config.yaml
model: "contrastive image-text model"
dataset: "simulated grey scan slices of phantoms with and without marks"
train_examples: 245000
image_size: 32
crop_scale_min: 0.8
horizontal_flip: false
translate: 0.06
color_jitter: 0.1
cutout: 0.4
tokenizer: "word"
vocab_size: 25
loss: "softmax"
embed_dim: 128
encoder_arch: "convnext_v2"
encoder_isotropic: false
encoder_norm: "layernorm"
encoder_activation: "gelu"
encoder_mlp_ratio: 4
encoder_inner_norm: false
encoder_patch_size: [2, 2]
encoder_depths: [2, 4, 4]
encoder_widths: [64, 128, 256]
encoder_kernel_size: 7
text_encoder_causal: false
text_encoder_width: 192
text_encoder_layers: 6
text_encoder_norm: "rmsnorm"
text_encoder_norm_position: "pre"
text_encoder_activation: "gelu"
text_encoder_mlp_ratio: 4
text_encoder_head_dim: 16
text_encoder_fused_qkv: false
text_encoder_bias: "none"
text_encoder_qk_norm: true
text_encoder_parallel_block: false
text_encoder_inner_norm: false
text_encoder_positions: "learned"
init: "torch_default"
residual_init: "zero_last"
optimizer: "muon"
muon_scale: "match_rms_adamw"
lr: 0.003
momentum: 0.9
nesterov: true
orthogonalizer: "newton_schulz_5"
adamw_lr_other_params: 0.0019
grad_clip: 5.0
cautious_weight_decay: true
steps: 8000
batch_size: 256
epochs: 8.4
lr_schedule: "linear"
final_lr_fraction: 0.1
warmup_steps: 800
weight_decay: 0.3
adamw_weight_decay_other_params: 0.05
Rows from block 3 of the image encoder, named by matrix and row number. Rows with one number belong to one neuron. Each number is 128 + 32 x the weight over the matrix's rms, rounded and kept within 0 to 255. All counts start at 0. Numbers have three digits each.
# fc1: MLP up (encoder.blocks.3.mlp.fc1.weight, 512x128), inputs 0-127
# fc2: MLP down (encoder.blocks.3.mlp.fc2.weight, 128x512, transposed), outputs 0-127
fc1.461:105028077145137123153112192144173151101141107148121182180166099141129084110172114103088140135128157102181110144094151149144185079134154129143125128135094158129075105048112161113118144129148129226210176076108087111090155111143160198114171147122127094123161036073085107153136106074123094087154165122111170097129135100164126077137122163111117165071131101150178130122122057202124109190163
fc1.462:130120153146155097049123159187168122108073098188127134077083139096107140123149105047117183098107156052130075120166091133103145102131117132133134199143169092104094156123151152099076102154126099170081205116104129142110126177149143157132118144130118135159118103139127134140184113134130087207152125166123175134055129068137063140171106162144149140119119180103157146141113124136150087185134
fc1.463:128124113114149127122149123138116132129099149125174124125133128152134139126102098106126125096145132074100118136148112166139129142078106133121130109120136137179119168107154130147081123103141121081124137141136128129088214148138152111112162162167141159114135144109138154120089149124109143120161166130108139145111145118090150108098130094169044157119100138149113163180107114123105110095118
fc1.464:108120113135115106115139126112122135141102102125095125141136136160108123111157141134152130135133132124128150119127129136141130118122123094133143127134126152127142129121138125114108112137131125113125136163096130119155108103131133105138148131129137150144102093151122115109114117101165126157130124141123126139111123138083134124129093132134140114123137129139129128129140122131132124118149
fc1.465:105127139133134067158131056140128135165078148117154145041189120129180223178086153113152166113145067142131077146163126126124255056105071186077187198125076156098112169136069120143087123061171163135098165104172138119157120159118115087134204140170185048174129213073109168170048127125116073099117124200138179086110129163172128143123160099001080102111060125206071075115106169140230007109162
fc1.466:124133122132152132128108128103155143120166109139138161103103129145098117104120112136134151117148117135106120130122112100132120141128129135128125128136130132144126133135155160112082128151111135117098144108156131118136133118113113140147122178102130118117107109137114132125147132150125143134156109107146113094159084147151092148135163138103086114121136155116143144133114146111139120121119
fc1.467:187057142178137164079197065091096111149158127139184155155130109093110094076148124074117125123044155108116137168127084120107112031165111083164154173187095166156135097072171102112015131191151098103089122105130130148149167224096086167121135166133141128115107140113105145109160115153197103098152128115138165168118122115165079103152102183165146086132133191127163081110121090142064142169098
fc1.468:155070142112127103101107122119159143109136135094091118113160140124107081151100116111177131117144127157132102150111152159111141131129135217101132116134154114074096127163130191132102102166154090163107130140083132117152095107131107134131169133187127149105101144107155146113144161089082146163132131102108142104154132107118099111201113109136161166165111128099135101142135110131100142156124
fc1.469:075110123198080120168144152152168096178122114118091132151152159111152199075137255103070167161126052103157106127173107133143042125144060090063165158149157152090098133115157129143164100113130154167134113093137114148126126103047124193126116158136141127111106120081116084107146170117150158092121177163144151078102140104122087174179095139141060134106116165142120115098144180122142149142071
fc1.470:138088091127155135045076182163139152140106105112060185116139087199122121111148107122144151113132116140172126134143182106086133119134172088091113131110164124104176129147113148098136105146132128132106144129120112143182141067138141116109140138125122130139140085117101150141124137140110154181107157112155133135085165083125150124138132127133111100191140173123113141151122083141132119127114
fc1.471:019095146190094099085130110115253085132143204071181143113164181136108133097114090184138115098098059189063116075137119106127047183118171075150138122079196092087174226203199161094143128086115204173172114133125148081054123148146186034109238123118112149000138111229140135050069084180199123222165139228155147150114119120107123012202193126095155097132076124116159106082091111140148236068000
fc1.472:130133144032196175119137117117126159087181188129076132137107131149083019190032105187175157060198071129173182100164110196049110115142160106090108093139148188137097175107202129098123123104143096128110142143095155138168138120108075125144187162131159183106100144072111108107096173138114218212110135122160107121136128153132140201179076136112110111109105139168140150085114122074145110120042
fc1.473:171161065163144092163135129108097138070108140142103112137162173117060122117087166118170145106110055093115183149190047089118151148176123151191127150159122066100059111070081177157121183175021082132079151137207117095184181186179144173100057094160089176164097125110104164104099076128224123166089159138128128176134065101090140140141122102136097116146085185228145186131121102125088049177104
fc1.474:124148146152239154162134093121036154158145102094183074099124096131167126115188143075068117189165145125220174120107118109105100117126175101140076072169104115193116162140096159142105175064140069140116074110128152162143150097045123067114163117163143178133164241134166101120037074167077129101111127116137088161175074103118155159162106105127125142147180099084198112141114131137096136182082
fc1.475:110079126176075142127155096120143109160146136048084093112157150105118169126160129110144151134105111098166093133166158136156158059153144138152158119124155113140120158124144112134102122128126140115160121146143157113139161148124139125128162134108230112111089125091147102115145076099141126132122152096147143081124132110095150097118101154127135130124132187103161130134130069155088135134135
fc1.476:108130132182118090128164102120163148156141122097132146166184150098086132113171130085117100132084119155120159109110141104157103117122129151095128132098113109167119136139167087146163091085113146134098106132162173136163159104107107114081114081144148128123118075140155094127102150101183118134130149142149080160131105132160023127148130133139089112139164176113169110146124135123126176124125
fc1.477:144170111129149106091133090119103141141121177123102184161149126110110108102120081033128103098155174125121123151194208147057089106130083171069125152170076100181148161147153110093175128118122123147145102101171071134130151088129209108119111169117106197108094147147069109149154132113158207106173108127129144089109120182088086196064139128113149143043114122120147168092064123127149140148132
fc1.478:136145159102134147139136132132137114117130145145151124103132136118130081129126125111136133128137147133141112137135090130124166153133144152115128152119124121140145135130115132146157126121128150127133104143133117127118136132118112123141110146130135122120167142102127130142137151123110124114116134121113102120127148118141120146124111086110103112120131150139091135097106111107106132121094
fc1.479:165145155140126137146157099136147198118141084178126118205170128143066151081155140176109115113106229110197059099152052148141111138183170121141093118108131115058155131152144155097149161035154114137063157093109150144152139119077142161127154141150179145129134136150141099107150143183083067143077126113095047077115046143115191128156130132133124130128092134084136158123105160056137126134119
fc1.480:112118125113095149122074109125185139189116152046132080101145109184136168128108186151137159146128119123103107083109175163106088096106125146124193095144150137129163128129189155134132122076106105077159112104121105126126110123132095147118184108117143208086104147142114133096190106103183122160126131157141175098106107132112129134152134109158131078101060133155170126084097105059156171107143
fc1.481:173102047130180094114148167079101100168140129170041122108111124145103116125110148110090108120162167115069168084131104087138147151180127125139154155117098172113110183078211115067121067147177111107148072091102140186183164061075096146130126207122150113133144170174096184135118137119167159104169107107161119129142095127107093173122139144065137092215137142168142097158117141110077121181083
fc1.482:244164078129159056245120084131083157070153176132051156171099110205180124162126083071130121098069135163096116166142138112087100114116054059159149136119190133154173106190130111168063144098192014118101072165095100209146126176148140175098141102157128091135139213073079136066166068139204177153115087132127082112121148093111138187132119088054183079125150206188089113111156103197020142147140
fc1.483:103156155094128173043132089128143127154135150086120213137183147115000078153040149148072128058120183061110167254109111097129158078089109125085123158124082176149144149187191097148168156072170052119109088177145159090208214175144172059111245174038181136075187105097067107118086051104113163133163189138133123108152120161072180223106111082089140195093120116208084107162131119149177091074155
fc2.461:085056099129132175198115104099122092121140160057094159129121092143084091081149120127149193175101047087108163162115134127152050130086081141147106055149101113136108101121176164128165126138033133157143142147147134055226106102074132127133177038094101114114087156164164163117090123117083109158097085113112112170128156196126092094188116116120154134129149131176130178102166082170131040126092
fc2.462:083138134156140149135140119135151122087097129123114140151148129129161143141128109115122161115123171132090186112100200111118158135074130091154107157136062157104169109146113137128093125110114129107133156155088164132101087084115102134069150140152101137139025194157179143123124128131135103172129119125119103115117106140119077103179088113112155119101147112089190127102127129054091124130161
fc2.463:124154097123129138088189116186147145088141096164140117134108098124122120136132125137145133115120097109106146087160112106152104101118135148155123123134117110138114072147120107154121114139144109146165143117115148094145070139121151147133118149077136103117136145135102178136153172117081128143105124135140168118155113141103118149127115112096162121163159138093124099158106121111134098160122
fc2.464:134143146133141150122105131100133156123116122126136134108124118152124133144105141098151135106141084100143096141145130131128110130129134133129111136130121133124126154125108153113115117163134108145124150095150101100121132121095110133117098124118135122092127130121133123113174115121122115134123117137134131143148104144131131108141136122132122102114121137143135157134120140112111123136128
fc2.465:122160107158145136109200035090090085129111152084043108206140136084176134121164112126043086109180121163098154067117172096114190066137145165169061153132143124082098064138108089140146076101226128147040080033127085164178029226132120097141140167077125081186186090129086178128168098048128152109185186079147110172114163111186175128091111079155125218213117099128157076215111142136105092181139
fc2.466:135117126118125133133139140084111158106144133161110127143154133106153119135105126148121120145149169128137107100125099125102122123140184151157134129124104136112118120123164121126111175152169140125128120144123094128132135128161130116159127133089148114137099151123134114135113109136104145117164113129128116120128093117105120122120141130130115142112103137115160108097111105117145145108151
fc2.467:084097104122154105113138043117086103168128194094105171144134113089110171104116073093115166147154054082119110104166159079111134178063097124107064159067128099083117096120158096190085049178102113173150165151132072176124090130142195117078148098123085110143103121194149176181115111107092100146104146134136162117140103144127081143119102170123132070112146117141172173175109064139029137102134
fc2.468:194144126055136170116138135164167147113166123105090098118100076090128149119122128085112128116104154117123114174094157124111189163152118118235122116164131146120121157078113162150110145166157163156158092169134132124157107127116140183143084161099083103150113179191087145152145120120133116079204124117107144133130123109152109142183097124146126176162117152098113141117165060121142167107136
fc2.469:101111147102212160181103099127071132093129083126144168142163129118098168093166120152083144160116068112130129132111134096178095118166111114117188118153152122122109113108129135187169129159107082155128201140164109202154164104098091079076191154123151138144135039114138163193122071154094201145114089071112152186088098090167168163099055128119136110173121118161096137100133158131096146109090
fc2.470:123146122074131149141118114135204109099159114161148071140129118132118116151133125126138130129098160115088095123138124098143136117146168151115095123123119178140119163131128142141149114096105104132160132110090150097098106081143127132114109078113112146096084133180115138183160096116172115144158140120106164139149110132119157089201129160095143113090096165125143152115104139134140091149116
fc2.471:150193144070120171044043064138131157105149169000070126053202084132103172096097168137077142028109074170187055107251122108150113090202137182102190069144135137044113212135218133138212121148048071143075222090108243137244157161101115149159144116118138255069114063084187156170062120082149131037218130131104156139128147134114220095171182121144110124144137133175044092184197189041165094129197
fc2.472:170113119115143194102129127160134135100056083125132143186064109122105119067107117060154200174182193142101137164145080126136144113176125091108157134208098094132111080084173078125082108128104125093086137207151095064124110119130104166172140101192088094147125179165112155149123153091091097090187078127162155092117061126205121109161155125135104170113120145122182152122090094120138124080114
fc2.473:118183125180149126106185110177076104092168119135157178120128112089179135045163161093137186079134104119181145132100124047118128170080102117109117131167093086122090017176133123130071127072156127191159128084100118168099126179121135113199174142145148177116143111160122127095125109073074107127177134142177144162092113091133195175122076124126132128082112070101149203140165178133112096120131
fc2.474:142103143112146140136145066152096115173085201097142096125132145178159127159164167216098139182078141127163115169123159105136137140156147121119145114121137179084135115179141146140128051149187165182178159169165084143052105103136174125122139094173153141112185168135129105107123055105102161151136125143189135138135092148055068059167089167094124124172096165083084176131190196076136133134148
fc2.475:138116128110075101142099162173214130150092158119129136142103151141030144100179119111142078138151144107181150142191134063110159135139096104138135143141118168108127116152076097156107135142146106082138114100158157143143119152154144153110124127132144110152144120172138098131142099092146134157145111124084117127091149169116147142162159095147183119159117128129183157116106109149105189092123
fc2.476:116151159100145129105124086181119161120127153066150127168146170112156152111107100164136139144158095118117139111167140109136084096195179169133115185129119163091130158127162153104132105147139085187104175165088158102097126077083134115121146104103129156125121156126135074157164153111102082150158133147077129169173142096120142103083102119173086067162128125133138158114113126085049132121162
fc2.477:141154198087154145106154169129061198104116114109142137089139154061108145096130072126066152112183147062118128129126062172143097153144149133137159142143129206180103058110207152177176152048140116048169130116162136145182138150076152112155144162159137140075121131101179225137050152141171088114113143091083070122184156184103107126152100105143089105129125108140068125129138156146035122082112
fc2.478:180091128152131107140158124168092095133131124125129104141097109120121143104135120127139121124145153124095139127124108125141168112085110108115121127129147143140130082157128109095115170123148134124136106125127132139133142143151131136108135160112125122148128120127128112148102165123118113109125140144141116113138128107140143140128114144127111141161110147130110122116109139122156136146124
fc2.479:142124157109149092094160109190115134133129132098151157182117189090148060081112193138122135087120124203080151116173090101109121112112087117120130189149162098156144092108170108145108163100161145123104107138172063140118144099123138176083057160074083147144102099134152133124070118221127074135100103116113107164160135044134146138139155105094255136136117147134100098166085069105120075118105
fc2.480:158116114135144125114098110139124129118101080124163190074071149117037133130131167087043152105149151181187090114117126119111120160158133108134165114183142144103144161131133124127132121094098117165119146119142136119154054143128087090130091147101129049076160113119090094153150097122111142139172117149083093171128136060142101129106105117114124132107127112169139135174077150096175110190138
fc2.481:135093133047112165140124159122052165156188176147114087131169023078181145106164154120140116155147065100143108160163155057108123123166152071115100127167067125078134086152133156159118094123153138125135135147063155043065250073093119142139122153175128141126110191174130165125160142105088108104144166077137151122141133183131158146160094118129051089120114153153120201168104149131100102116102
fc2.482:167186130105105201134046112102136119050255143152179139082111050124126151042146158175149171097104133095198129100108165089159046128204125104170068150098168128199130130169085155188103149163112165215171120039102167182133061161154108163093121185113156100056145213132143086100130125183117165168059135137100140194083144160158146099142104121137076093087067058108161131064143097124043119099074
fc2.483:107125085158151134148120202139068073157097124158161227125061160000000029136162172185108121125106185151122121138108086108136103103106115155117160105123060177072065174126131052150196137051097068120223101138178128168114179207070164181096006151085089096155156138129143166152085160140193132176097150148071173146193092040078231159186128095115112195080111116138150067145094178109089106092150